config.yaml
rotation_deg: 5
tokenizer: "char"
vocab_size: 14
encoder_kernel_size: 3
text_encoder_norm: "layernorm"
text_encoder_mlp_ratio: 6
init: "torch_default"
batch_size: 256
lr_schedule: "cosine"
Rows from block 4 of the text encoder of a small contrastive image-text model, named by matrix and row number. Rows with one number belong to one neuron. Each number is 128 + 32 x the weight over its row's rms, rounded and kept within 0 to 255. All counts start at 0. Numbers have three digits each.
After each neuron's rows are labels from the 100 texts, of 14848, where the neuron reaches its highest value: "tokens" is the input token at the peak. Only what is clearly more common there than usual is listed. The data: numbers of one to four digits printed on busy colour backdrops. In brackets: how many of the 100.
# fc1: MLP up (text_encoder.blocks.4.mlp.fc1.weight, 1536x256), inputs 128-255
# fc2: MLP down (text_encoder.blocks.4.mlp.fc2.weight, 256x1536, transposed), outputs 128-255

fc1.126:072123163139154108127141121119145112069152069157117106150161126155123153133059168127099131132126104071172080111180154145177092134104124113116112093093073114076142097194102162110065139150132150173114149099080165135078085104110112181089129129099092145118170073111206123143131130089125127173131165075092113128105087197174146160102173101168169165087181108126156173151134173084158132096080
fc2.126:171154122126155157170107118180101132140126150163137087125100156214152101113167101117096102160151111119107157144150139080179068136156091155138235113125174062133156151115128122172137113093119118104115107117100085151134113122123115235161115087175116155101132092123123099125125126119088149145112068133138186142124186157139095154078102120093138109028123150152135106091121165142092148199176
tokens: "4" (100)

fc1.304:137101186122130097130180086123153155109099103110087169115217105139122121127120118159104096112152066119224165090175096105188151111098159091139182088098116120108107117122165142152074148132188191111162133158072161150128156083158148140141115169110151126091131168136160087138098082145136104193144122093168136108125089107156163171184160134155114165116149129102128127101103125069116122142100
fc2.304:149131123117084156129131148200099122134128162136148070119085145148134126077109121138119104132119130124094255114172125122087140147141112129150060146162186133216127140096148119147174135113132103104151115116203135148131146166126098181165120086212134117124141133119119175129125140153140178130120154124141117157116166147121100133107093127101168111000117155140126107111125139129138133134176
tokens: "3" (22); "2" (17)

fc1.555:088159140129124118122147128101137110076149084122108105175152101145111163114057188129131124131119073108099120120181145149170099121133116118125145118118070133084126100174076152055084119134107141169144124080113146144110097120116153142060126113129126148132130078113206102132134092103147145187162179075107134099108101185166181202095169103170153193065160140147123148190117168073130152068106
fc2.555:192151125118173159172112088153117136133088124180189109132130142252184081127175112097109086168179111132121174160128143088171084137161110161123213093115150091152143155094132111161129107095106119102103115116114089176157122124122136213150109095151108153111157061120121117118115128108098131144123115134153180142137164166136105138082101118104122115114135158202142097098139192142031146162217
tokens: "0" (100)

fc1.697:086147162127094129061152069133144114074126115133172131195133095190174071077110199049115136090122105132111092093087162157128127091141179224075088126143126152151098127131109131101142161132082121159135117114119098153165135112110139130092139172120094117131185065139143182129130115104149171119089173173117111114148076171152118148106152139188110157140142127161166134165169135092144127122123
fc2.697:141130105148133124175125146121123139146148168116101164082153122103167177110138111185148088119098136130170157106189120131116176125081109046195072183132154132159117122079145100140149157147187141107155125157175226094047117130150130190137127147184134144092087157131087133149128135139146150130114092096153079125094171062077078123149094121116129130017139101124136098112113131158169130129119
tokens: "<end>" (55); "0" (12)

fc1.285:074085192109122078119152166077123123073159102115087151201132062121107132147137215124139168105122080138129103088136086156086117119109156147095096119146049148127105125182121136040133152138148128169130126116117166132107113099134107128015130155119136099162113106136171123105126108120167096184183156117104115130145042120165159157159149147221115181145135127062164110189140102039174111059103
fc2.285:072132090135125135121110122189121101113163129119137153142158138119119109093124154123100049106108077136156120078167117143100126123149107127100006112129159124129115128132097118101126137154170127150129108150174167164179178149138084199110110178126090129077148091122125194155134146112200135171130154150155117140162057148169054154149110132103128137024123104130158178141161149107175128123098
tokens: "2" (68)

fc1.86:083178128140139134155139128125151075080146108133152102101119127114127073086131155101086130137103169073155139056115166191162135104148110179053101092104143165119147107179084104129143126183068126115164139077095106172171101082157112167138168129076084110125171138113170149199178132071138166142085134061121132080075117175102073157137144146099105106060107138186152117157162148133160143202122
fc2.86:134142153112116096112152131035148132131136121115104144100196107129142169149099145175163150139117101142152125154168114148134156129114195087111068130091093139138105112136067119131124100124117152154148135110060178098004072103146216140125144117100123129169095149133127108093109119156131124141112122135143143164054177101094141144121123103202129193001180118126097118127126158147118129126122
tokens: "0" (100)

fc1.714:107149152116149120160129102100157140115101087121151106120133089138124106130110138111095096170152072101175123143154134148161126141093130150169170136166128116067110156142094118089114146138120091124151145125093117118100120103095138177083145150140079155112175090110108114133087112139090193146140122073085134137103161175140141151059125138138113174000133103214172121144110201070127133088170
fc2.714:106164129123182113052095145106119131130186129181117119115113109110135122097140128118136114160186153120120126148116142098100139106157137140147084128140150088083111148128134110120095115098181140125119090153139096128198210222084079095131089123137120086092102088156134193110114154132177141148108129149150117200120155169135062166131133173138110113124103124126120157138120148255122125135137
tokens: "4" (100)

fc1.329:127094216143098059098174104051143125077137086121168126139178103131153120137123131129094139143137032115124111144141169161171125112107117171101221162102044114048119133181143142070103172110180119161101145131075189108112112099102138139074164146079114106144127123145171115122123149064126094226171115138100146124147076119160192169131125142178138121175151104110113109199156118100131129087138
fc2.329:162128084104123179123123100202124124121055117143140125147142146159112141127098100112115090147123000141106237138152136113147112143149097122117051109125164143163147129103192136123136108128090109122147126125173110149164133134131117161155115065170156138097141115113139180112125112151150138167131189141145154141149112165165125122099078116081114104148113180205128158104134133083072120146148
tokens: "1" (100)

fc1.459:100089119111128119089200121128164107125147116079114158138117181125175126164129145125083113101072157150137155066106116116150075091124097087095079104118100146015171118191164102159074165161154136129095150128093175139104072080147161084087141168107148105088128120088153118189163121145174110181111153112140091155081141118143145153119142075147090153167174153132119173122114099122174113155039
fc2.459:153101152130199093146138150089099129159202125156108090127139121116097094155149093093137156164134098103126137131146154118128112136149149181121110105131116105127133110084194138160112135108255106152147145115112125099014165105105139104133129091127155127123131154107151166077130133139109104149144102118103102137178128108149186113149101155179177154163141146110142140118142157115060130095142
tokens: "6" (38); "8" (33); "0" (29)

fc1.470:128148092161131121082149155106119098127164086137124105167169120103076160098075144137119119121062131058171133083186144166112089111108111144176132181116062130090135071147158166063140179148131081190138167078118131128062133135137120107075113153131081133104161113099163116147147135097145133110102137048079108095124086146191204167144147151167166178072130099146106100144162157104194127096120
fc2.470:125154145101157150080108118129098141157154126150125072129133110138112101125150121117165129151177253128091090172063119110075137145187170147092106106171139097156126144082051112139110099099103139079144099144196022109144186182090142120153105078147150097168140150145135168100113135146151116093139149127149148166188082145090104098124142156142097127130122149129125131152111120189069118102192
tokens: "4" (58); "0" (19)

fc1.362:110156053096104112112089137120198154127111162101158127127134177096179077131168119126126100097077178131135161125117133136115166143092148135045095114104174107056148150104169182140074155101151145143092126094122105081112160138130117141098121096058121098078106072164175141105190153067096092143130160156170115123166155092158134152101112087087132090220097122099112162145151144158113084183149
fc2.362:167146169096184141121134117124125110137140142162115058075127128127121105114166059132135097172149096105148159138169164083071082151113135157133100170138156105138076156123189114174189134118235108168145147136177168105050208155152112082130139064201170100155148154107103115099146149175146178130100108107114134172143125123101162097131072156102155136232162156108158134135111146105120113142130
tokens: "7" (30); "4" (30); "1" (22); "2" (18)

fc1.209:133148099154089144091161100119148069070119098087202129166142114152124115113053151061123140087090103118134157064151121146122075132148140172133090173129139155115107094152139125093142167165120092163103151113143120182157128118153107151102126173127036112107180057098124166178149148110155134175111167118107111112169122207182134160110134157138164142131131094173157152156175207091154119114097
fc2.209:129115164142152102200157089080136165127094130130140144111148113175159101162164138138147089136135062140151137131160125124174137115107128110149230121121084110135127132110139131114117137134153147139131140123088191118043102058137170212106141149149150155134137135117110051132130096133059136133139119090133134100127139092112161113097133107148118158068173111162136064133144136109113133095146
tokens: "1" (27); "4" (13)

fc1.228:098112152165117148121202126124162097090110149093125112114127078093153106150085184138074146086134106089146147098171165163131112115110114119101107184141108112023140102181084143115102144156067104183163181118117140095102081061146164137122192181085079162162152126137171134147174136113148174165073157076099106082112158165170135165135172100183143129109108138122127114179170123112192141133097
fc2.228:164125132089182091067124102078102119153121125131166145140123098166185028059169091108170136138133117122117168173082134087088144104110178189137145113151126119145129138053155070173143142092231109099129115119164130156162221150140138104126137132169142107173132128142123192130089137166108108103121134119153132179208149131086139109149083154139118125166115132145132130144129127143083134111146
tokens: "6" (36); "0" (15); "8" (13)

fc1.636:107142112121087149079161135137141093097115112116181107175107115154145138087079154053114164095091098122112168070157140164115078126119118156134080173153128178139117104129151133073159171151107061146126170098148119154138111127167109115101135177140051118097155094118119182166126147112158156158092168100058104119162117175183163171087105154151157144140115099135173135151158173078172149099110
fc2.636:134118122151120134235139113135135150125101133129131116126133143168154137168121132131115063140146106125132139122174129123181122131118084093171223096122110093125143129116147155110115131131130150120142126117108194135022093088143155235117147125151152175103129133102119050145148095108087137140136124092129135091122132121116149126089116097115121136035153113138131097119132154120116142111146
tokens: "9" (21); "1" (18); "3" (16); "2" (15)

fc1.561:073114156127133074138131082077158150086161062164099114183152094155124117170128204126146105133154108138111083127141125129171118062103150131070136110099067118070133121175102174056091142114108151162132136103088132102085103116090135123049143107128160136150122077136166086123136100113127118168195127113095132126110059177180161164123183125184103184157159153113087141185144184082133159051127
fc2.561:163047135157110139144133110125122130126112107133160179169202127142127140147118123124101095121134077182155194072133130092127067135093109112165127098104127168171112153102231177143166138148201113127131159126131178185130149117187119103131118160135115173106148106079110144168147113073123102177155125138141138135159118119194142134140080093115132127179140129109136117089171136103094122131145
tokens: "7" (95)

fc1.200:097079085142123095107085086190103158121149151139145128180151183159191096144165155176129170101172144097108144152129192149172137087114136083072068153082179163040164104157175172097119133138118113137094101132153093170146160157086123070106125150160142162022137118077120163146113138119131137125112153113180149166102094098125110126087179112132128135160126116160115162102094132160154145106097
fc2.200:168132151134126122136153091116118139114107150147141137097159151100131106106127058112104112132113052089133164124151132124137080097113137133105003167132155142135091129116147075168143164117233115150114151122106115131078184114172085098166105143210102162094122137149114144149131143098160174160124091131104093157126208115134144156106069098095181134237126119147123115104123162094138136144099
tokens: "7" (39); "4" (20); "2" (19)

fc1.13:115103143124088146077188102091191159106122119084169154186134137084129154127133166142124165068097127112177180139134150169166147152122157130146158178070109162130084153121106115133162118110116137115105164131097152144149139106141118128097134161111149130177157139137092161151135070089105143114089089084141083124117070147193203099098136163133155107155169154115130145150196125065134123156072
fc2.13:095149136130129141123130123148129117128147107117157113121126125215110064136122149080133147128148115138130081106097115130088075119187157255083099120163122126055134135113000144132093117129126137140092098118188059111173157194122115150108125109083107087111180093122154128144110147101124116152158185123130122136219075255153114154112130131147120122148141121170146193148147155110074126123135
tokens: "7" (15); "5" (12)

fc1.146:158130077133089154143138165140150082115111119087138073169110131129132183136085110119113144116088111104092204063193119155137078152079103107211093195150159187129136105125164161124175178147107058167146141123146145124085105130188100149100155159134096142070094110078123133176175116109153118175121126078073090112112140147155149159120101103130191131122107114137102147110156190057182129134105
fc2.146:131117171127120106149152109104145150124082138135145166144149117174110098162126168133122099125148095132141173150138125137150150134161140109137248067095061119155132121093140142103105118130124162091134108128123138149154119067130164188106137121119149139154171131112132091119131080099071096093151173120159157095156071117118147073126154108147104155075161123147124095143140107143067122093154
tokens: "3" (18); "7" (16); "2" (15); "9" (13)

fc1.682:089078170124132096089184131067162142063126097126095142218150073084096157163083181099132123104129060154125108112137119168097130110082143125104129112119045141139071136156107137047135151129115127214129130123088176115127111128129142106043119139080124092137132111137162138109108134133107104160162175148070133107165112139185200143150148170174117203119156133081155101195131137059164136097087
fc2.682:104156106120111141122125106169104093112125146134169101145102133166145082058119139112098101118117106112130161099188119128108114143162124145110098111140155133173127125114063113109147136130105108121117098138157121181174136125139099236125116150154080139098165079114126173148118147111177144156112160130153133127153099186156082146123108134103155119000114118164176143126156179113141132127135
tokens: "2" (100)

fc1.673:112174139134111149057188134113135091106106106133156085172099086173132144107076157031148155134093102091094151108140105125102097147108165160159073165167125136149102128147144148090190166144097047141143188115129093185152109134110139122076105176120093105150165086119110173137107152143123142145093188127072100142166120167162198126081121161145116150167123148155162106132161206044121143076116
fc2.673:124100088160127142198107152149116154133150157145104086123119152170134170152118117149113071168153122117106114115187129103180089140101065115230143099142144085104174133121154157117112126122139159127143104115125184121058107125134117255128156115166159187083100142095125084142169106118139154155124105098137128103098150121103137141072108094109145128032132119109128126113110141124135163109136
tokens: "9" (21); "1" (18); "3" (16); "2" (14)

fc1.127:119098158117175072134136072087166153117106051147119147119166133134098094161153154137134109109147107158151098146113101138206127064111128116083195083072051117030123129172124140121086126144157178136116118133071150114104111097131149125095127135103160135135130142143130076122127066138096098145175107146138150135131122108138152129153164098156109149188204155133118122148130123113097107139143
fc2.127:149086097132092148167121153162104123163157172113118146168145148138111137138139117139099125115125115142114192087145119120107127187119087119185125121148143159164131122056208139170154160133239128059125119126182178135133189119177093142150131130149130153086151143098114145149144141094147112146143131139149121137179110097125141080168060114087156110133112123077143123078148091119087104135150
tokens: "7" (56)

fc1.562:144176170130132141167152084078163137093125099133193144094178087194168114080099137098130108104108038120195172134165133145144112094111144145140211134103092135143105142140128132084116140154120118156141190149112129158090095088128156227097113168129106126166154089145106128161117115103100182149126116101136097128129134141108150164099117110173145163103193102161160108150179250116114161120127
fc2.562:123149178101149096079120160086105143140156197143081108097091080089114142117155121155209127139120219122117107158092117138072217125128183119125188172176132104134102147112090082121128129120128141098166118149153112083125139150105134078133118122149146091160090192176113139088101143194143139100113121148131102142111145102056100114155145158154095127098123125109121119150102102210168110104130
tokens: "<end>" (56); "0" (44)

fc1.505:109125182143119108098169118085123115101123120111134107167108088141120099102129161055146153097108124121116130097121104156100127091115160205099085166146075137161039118149086137092167169148116058173120146136106108145140122114136117055054151205103101129181138105131114161138107132138139122137108143173080116124155114135151169120116139160198118152167135119123187110160200106095157130088112
fc2.505:074104103129157108145073206128115135136233142156073098127121123110109191135137125154130104161145157123097030109164113111130123138092104127176076116151146062031146145156112126117101131122166160142120100134131173105097153185088075119131126120147128125084092140146147124118139157142188127151122117129131096156117119109126115156160142152137145134074103133033135176147096109127180130105104
tokens: "3" (27)

fc1.535:135149123135114147059149103138137088088115122101146093147135100146139123117086173043117146092088080124152164044154133131121077100116127146160074178157117150139121119130166136084161156138125060163114184120113141162129094122148113150084121187128064144107151064134151191178139138108130180195091170096070097117149122179175166152097127107143165143121117086136165141140170216071162159111110
fc2.535:129116143139169113237130095102121177140113131143142151116155120175167118157160124134137035170162092139157154131180121107175116128127099119174193080120101083144129138104171131124119124127196162108120117125106170137071126098143144245126143113163162171112151137107119072129128086116075125145141110053147138115135125089099145115100116105125114142045165107133134099121126134135101134106148
tokens: "1" (18); "4" (13)

fc1.733:110098083162159123157130156109162118087166058145105102122156125112131176159117119155127110148123096131166098079159164119187097101048094149155093135120137110070152131235131135121120131142169133229105140090073165115094136137105076107115147122099113146050085103145172133144157129116180170201114078130105113138109116146179135235103138132144150174136139135084147185156132164091202180123094
fc2.733:134136168101120108072162104082107121136114167113152138125102069147155076067173141111156137098092138126109191111102115138054157128143212159140107185158102148205076126089138097129186172137213084115110103140172119128179168121132135124093124159171109084180169129134100203130062175135129127101116151151121108159175116108110144081157124167172108137094133094142166106134184122118124108101143
tokens: "2" (28); "9" (21)

fc1.628:104097089140141112155114159114148151104154065153107078123150133114119172156098120153134081145148070105116078137204111107164091119073108095189113119112143112041152147210140164104111112108137161199137158086065166115058119151113085127115130119156140186060082117125183097126159123137146174255154091085078151128090133134167141211064129120117147145149126134101118179144121146095165173089116
fc2.628:119173183108127116095155063100120121118081136124155094092060085159139070108128154087159127120111168112118103149102114136097160123171212162070147144154097128157110124091036087098137126135000106117127111144184078136183134133112132143085118148169150101177170130140124143117097131175108161097113183128146125142154139157090107100077170149175099131095132104206139135157145141151116121102141
tokens: "2" (26); "9" (24); "1" (18); "4" (17)

fc1.41:090165179111157090102152063069170149087121063156154156159119113188182060148114173107131127147141113129145129112099143118125110083120132170098212114077077158109092150164077098085110146119087152147116167112100096140126149137140142139100133145114142116156192052114124147148092101114124136164135191104115166133114086175123170158096183137194103145106131104188156108196167184067117153078089
fc2.41:107086131073125102159127135120110167131153175152109141127139087138124139138174136165212122137116102148116122122157105110102178126085136097181099128161127107170107144111137127127178151122178136142149094130141204097101138095117144206113118136146150126112110164138096122115108123180147107129148114133135100133129128082128139116155123128127110156000133143103144098115122120102140115066151
tokens: "<end>" (52)

fc1.410:143149093150111182147124133167122066116115107098115074152103141138111199123084110115113152118113117107096184071188152144120078155092108126183085186144162171143124109165161151132179168160096046156146156126148144119102113102165111139123125132131092135089117127080123133156153129129177137180092122086055109095093146140152168156124106093147190134113113120112108137107149184082150141118070
fc2.410:126124159112132120142147100118135133109083132145159140150145114174097113150120176121130076138163101134138170151137109135131160136177144124149255069126075117161132130057133122086113112122107152098140094136171129185157139098128153186099118124147140125149177129114135121118128081114074086113163209119170197104173073143126140088120154111139096147065150117154128118158140113135063118083177
tokens: "9" (24); "3" (16); "2" (15); "1" (14)

fc1.53:085076173131133071132165100070151119094115088108122160149183089157138091163128160116135118114126097159145112109124116143159145062116140139121166123112050127122112136124111151088112146156163158158095146096082175112115152073122154131029117154090115110148163107135156097133120124109078082143187135131116100130159104135137207115157133109179142186151188116126152103194197129053131123087117
fc2.53:212132097132074190114152105201119117139043153108169138119115157135153110083088119133089132105080124123128240101146128140090130146132122092121078146132161179244130106083122128153196139139097092085154129132224117147180119116166125171142130140164124146125159133104100180157131127113147141105114147122130116122117143140120104098107073109081136096064116125195132107102141141122122133167144
tokens: "1" (16); "4" (13)

fc1.545:101110125135124103185152118104147130107132052128109106105177135133174131149102122107109105136129052101195136069183165141202047073109070098162095125109138135052152143181143180108083130164173151166134170075084172124098124098122117122101158168142089187078116127096133073157189106125124128255101132102122111105084109125177139176087135119135149171116127130102120127123129155085178130113124
fc2.545:166132157148079120132179116102120114136100132110136139107159083136131134119139133117133145098089091106135239095150145126119131125122163119157155176138098158255069125132146146119206158139195044130122119097135158121117103094171151229096134155110109119144153120117105147138098126109108139168131127104103120113151126128144151142151114090152130153000157113154147100111150168111148145113141
tokens: "2" (16); "3" (12); "9" (12)

fc1.76:144073050163104178126115106162144100112103115118142125151150198138100131150104095096095140116119053166136189075107130114126102115110075144161118161132168158119139133145178149159156144157168079185124160136118150129140119133161091081148136146116130154067121120077112168187173134111140131185107112142118113137154144133167155144124052116076122117255107128091145149090173140065138129153123
fc2.76:150136128124138127195133098113122183127102131169136100134113138165155127149144134131166094163167091116111154171149116091160132140120089108154242089134111098127147149118140129106134105099080127122152131077084145148069076100129162199122128087154151162124129129121118037095124083146072138135135128107127170083109146130108174121084130092121126141100164166148141076117106185104049138101199
tokens: "3" (25); "4" (13); "2" (12)

fc1.242:172158132149103141079173089142151114089076154082157099143161110142125113114080157095065156064120145126165171053167170130144107134111145122086134115140136137137150131161093126146108136151118135148166148134169159175094118116142139165133148186134133139160179123076103165151140138098099121107074163075113100092103133179127093117117133092123128163082127068170149147124157172139149156139092
fc2.242:178124131145025145134140128151146138128084108129135120134152153146143121148065147144131155102112164142131096141159127125143146128133117098107110128125062139124137111137000161123131123129043122109147116111108128097071060059137163194111136111092167128114153127103121045112148097118133124111150111107134130132068138198136120117123116096128104144000156154179122094114121169136131130140126
tokens: "7" (17); "9" (17); "2" (13)

fc1.508:101127158145131116144181092085139112116118114116180184129188110134185110132131151123096119075103097138228140099155122136140085093096145147099144121087087146094065115130130114108122153157175148144125168112100175151121132087157116238080129183092096156108151105102129105161128131094095129156125135089151084122149125126158130139130147120149145221130160064134147127160146144099125113135093
fc2.508:209131091150043177122146124162126096140094149092130121116098147121139135114057102153102167103074132116130255072142132139106137137106106107155059177139168162236128113121134152156196155146139078114145147128202139118124060100164132139152135162135115140110118135113099148174133130079150153117113108112108080105105174131117110120121060110090132097089118107156127088092140148134179138158093
tokens: "7" (19); "8" (15)

fc1.392:136169102142101138145118097143168087094086055119153095148084120154169096112093141092083136094113081101112108085173161145154042113135100137140123167111148143045156107149138175153158135144114067134086112085123122146092068095152093146137177152137099173063116080118138098145183093120158165241115118118103118137100135190160156169089130115107130139121118128175138121140158168106146162131094
fc2.392:131100193107144076117137174076107140139161175153109165127168068096122209108140139156160129142130103118156188139176127126091126132060165062212122125122077093151089120088140095109132140124198149105133134106095192106082137108106155110110125120105109114170118135148144156100085133119129077114151127110131093132121072097088148120202150128179162154041143142088141089147118119114136129083145
tokens: "9" (100)

fc1.488:144149096166124113157154069128131121100093051103186128139135135180214118110104110112107153119115087114130126110146156130187080109081101151106192160113129146079122099161145129111143131161100096170109140048083150119101097119168121210138180145145089155088121095087136068134158110072124171214100102075082127108108127179163158176099123063108129130106138114153157097115149220105143171131102
fc2.488:034139190114157070123125163054120129127199142151115146129150058113120180102119165146147110142142120114132115154164123134113122121116195102158094106131064086140104129134091120078107131121189153101118111102113153119099145125098128151093127116098095121169135116140144144096097138106150112116142122097135122122132047116120114147185184134223148172002138130104136115163114124129160140057123
tokens: "0" (100)

fc1.223:145087103102116099086135113124152139094160076170183089088107156173167099139141142139110146162176151074155127129128089112165092143118134160127121142109088091078178154176133083112112099176142134174177114173170111086112100129155174169154167116088095158072114087151143142153176096121133122129089176123078147080105141204103184135116099081123144092189178093110103128158112214140098091141161
fc2.223:083151154141105155061147147131114097146134126102108017145131132127117087060156114121137122143152087105115097087167112112099122107162154132134048144135122095114092138168000142119157093141022100166144095148112116139108101147099111160127100129181152121136173114120149126122126107156132124175153143117130101127100088198133134164119154148151144134000116174169158104156116171123150128120141
tokens: "2" (98)

fc1.501:172111080114083163128154158149111071115113105116168093208137126133108173131030128069107151127123085115096197102187129121122090155112091098191049151139143144159141110106180158134148138140126064140177161093145111186113130127147118154112134115155113106089161115103136175117139136109149111182120177058087150124127125154152164123096102124136182123121097115151116143094109189075117097126124
fc2.501:121101196130136081145140119078152167141130160135111194141158093147111114186160158162147115131163133150144126153117127136146166122146151117151182048072063097129125125106131134126090113125159191086118077127096153108131132092110167161115148107108166132176152142117144092104126067109077062091202131133181161106141092077105155089168167114166097163101176127105121107148134081154079111090142
tokens: "1" (14)

fc1.250:103121091159168116153126145122146151096188066136085111120165146111127168157118126132147127149146074117140090111200124121159102102055110107193118125103125114038131156212136146120097124104156133178149139085094177102034114144122111136097125139143157149081096105143169097127145126156164180220140096076084126137103114136160162213102144128122146143061115139066115183142114162118160189106119
fc2.250:139175188113129116090157071102102128128089153116161103102083082170150046095165133092154126117107171113116151126088121133085192122165186190088149162180121137184097131091059068124164132134102087129125102137175082134192145134128137148097113151182149106165167123134104154130097140180111167102093169141139112156154168146102110100094139149161091128059133100224150125140161145147123122119174
tokens: "2" (20); "9" (15); "3" (12)

fc1.592:103137158158116102147149120106171126105153093148139113133103106149144130125062174138101139138121108091143098127183137137173107078127117127087160105082071127074135101193078129120091122149084151149129106062113140143118088078121173188097131138117121140118126096101153128156119080092105154100137115091116120090079122183133137150133166079148161159030186101142157146173126162112125143102094
fc2.592:216136136140171143193114108144125157146114148148140116126127143195159090131195087143124106148157104126118147153127140107209118137122099147135254129127173088107139148118178131190140128109170124100120130120038132124093100095139132187168127083156125158114127101120115044116119115111097147126123040121138136127111208116113109124108083115094131121064141152167140077097132140140087134168169
tokens: "0" (100)

fc1.278:120081074159127150147108109155141111090145093108116108167151156106107120121096135094109146104121009142138186060166121118110076140083086150141113177151153160164109112149174180113184156132172058185093136087130166137130133132146114117113125155095100145057131108128122174162173132125132114224096121126082107117168103132201163166131071141090161126212118113093173139104162134085129128105123
fc2.278:132124151136168112220121112085132166136128127139112128125149127141140114197183130135143106165171120138144108161126127102161130114126109125142253055123103074080139139124162137131109106123163163128118127115033157118091125116113141167127133108126151144129129131126135024094129088136089121140138111115144137107126130116117171107117146106143106144127176137126126117126105124130046130116146
tokens: "4" (18)

fc1.739:137160101151129154143176025149138106054151076161161103164115129171104074134131117062152102108161066136176159102113140102155122111142158161086161098132097116113136110111168096096094164097125136126117121129112105132110169138108141158080113116134128135123164083157123142102147144155116121232162160155095151135168086200131186096089174116127090106186110119130189129135134177063111151069153
fc2.739:128145114109170153146121148108129133148119114180099070121109124153138177164108122117129120174185106128112000185141130092188103136120102127131115117128147050068151141140078141134097093109000150140123129110114077112078092147115117132159109057115138148122094145144148103081138110152123148134139126131115172153083132142133119164074143116103126129129130182138102133125102138141115131112170
tokens: "<end>" (94)

fc1.141:097133116148117104100145096143098137162135109099155078127148127163138120175092145156074105086108131170164122123146128144165145165158136186178079140138146124187088138124071087144145178166137160095130180107177117086153173146179157101125131081126118135132104136130125082121102081114098081150173121166125136176094150098165157078124085165119172165124113150076187156166145118170169139126151
fc2.141:121119112144085177190157151123150137170049106147077126114123130113071162208119106166118114110150164111113125196086110120099163116168123091114110115101106160255119137144113166096110113093001134113164131114166080078089059066134162140153127052142163155146065171109096101106142092179107145086141130139141156136112073116116124114104100116129115129090121177148106083141115091208121154088154
tokens: "0" (28)

fc1.625:108129146141154140059143124115190112081138115093127128177150078126160075122106201053105135067155147131127110102092132144124144104131189177110064151087114132143091134143138128127111165156070116175121119135089101116139078119107130084058115143081144146188124105111154157155157127072156135100139134123108139160129096131152134107130166106164094150161142141153127183194184167093171172119067
fc2.625:091132141095183096158091162124112154136202149154105125102137109110129153119133124151157069159135172123126011141137105101122176147118132079159096105133152045030138143105113101132080125108168191110143119145160164123079168177097102140138100103180154118121103158152133125105114149161156130112117129112191119164121128090082089120137138163141134139053112129094128143140078114172139121107158
tokens: "1" (15); "0" (12)

fc1.330:093133144168129083141142110100168118076152061126180125168156131151154131107151167115087151134115055149174088073195121157156077130110099172100135148104081099098113129133114128081104172146105122205076105077101112127103139154111104146065114123096117159095159051133169105163099157075118142227143142109092112135140082172193168155147126099143165155149122137119153118179134168075163163062081
fc2.330:203116130122097138095144138126143145141075132115131120129098154124110131157117117138132146108112190122115228150088123166130150158136157093111144160123070182205125115138119180168149109138063115099175132116131063091119089097141177080142130106115169102178120152117106081114127090134109128033129127124129135116088146130115179103139117072116104126157136159152090080105089128149096115160150
tokens: "4" (100)

fc1.557:077143159128158084099113143125154100059129106154163150169151117089163126123106177080140107151130051073176099083169134116141072122066155142176089128086124172079119077127158093079083131153147152153116171135109174110133110148144110110135161146116123101094142142158163164170119107080189146199103140065143120110128128142156149157109124164186141123077098122130131141140168129096122100122110
fc2.557:120165144123162127115104126078101139150160156154102104086138118125139090072229115058195135136157123106099126132102131102095124145180157162102000127173124098107088164109108097160100105103230083136132089142145044097139175145095135094147091112162128093140134100174129138101125139115206163138137034166146104163168136148148125129173113123142134117070140144141124110117136153134095134120145
tokens: "0" (96)

fc1.343:148141063124106160069183124118143102069097113093153084193111110129118155087053149096088174085083107107108141063158136150074071138099091165137069168150096165191104130154156130079149173145080078181146151099124094129111126087130117116085133186134097142099135079092133185153122114123180133143105139135048127104142119193159174154100123117144165140160098096140137109165139142052187167100112
fc2.343:144145095169111145183141105168126134127098160132144101112112164192170094119113118136104047137133130095118142118156132125165110153152056119177184092128135103149167127117104147128130136131084147115154096101139139133103108100152131255129160120181148178092143131099105052137154077085102157113126106069143130103112153162112122123053120086112134125029130121151131085114128156144121157130138
tokens: "9" (19); "1" (18); "3" (16); "4" (15)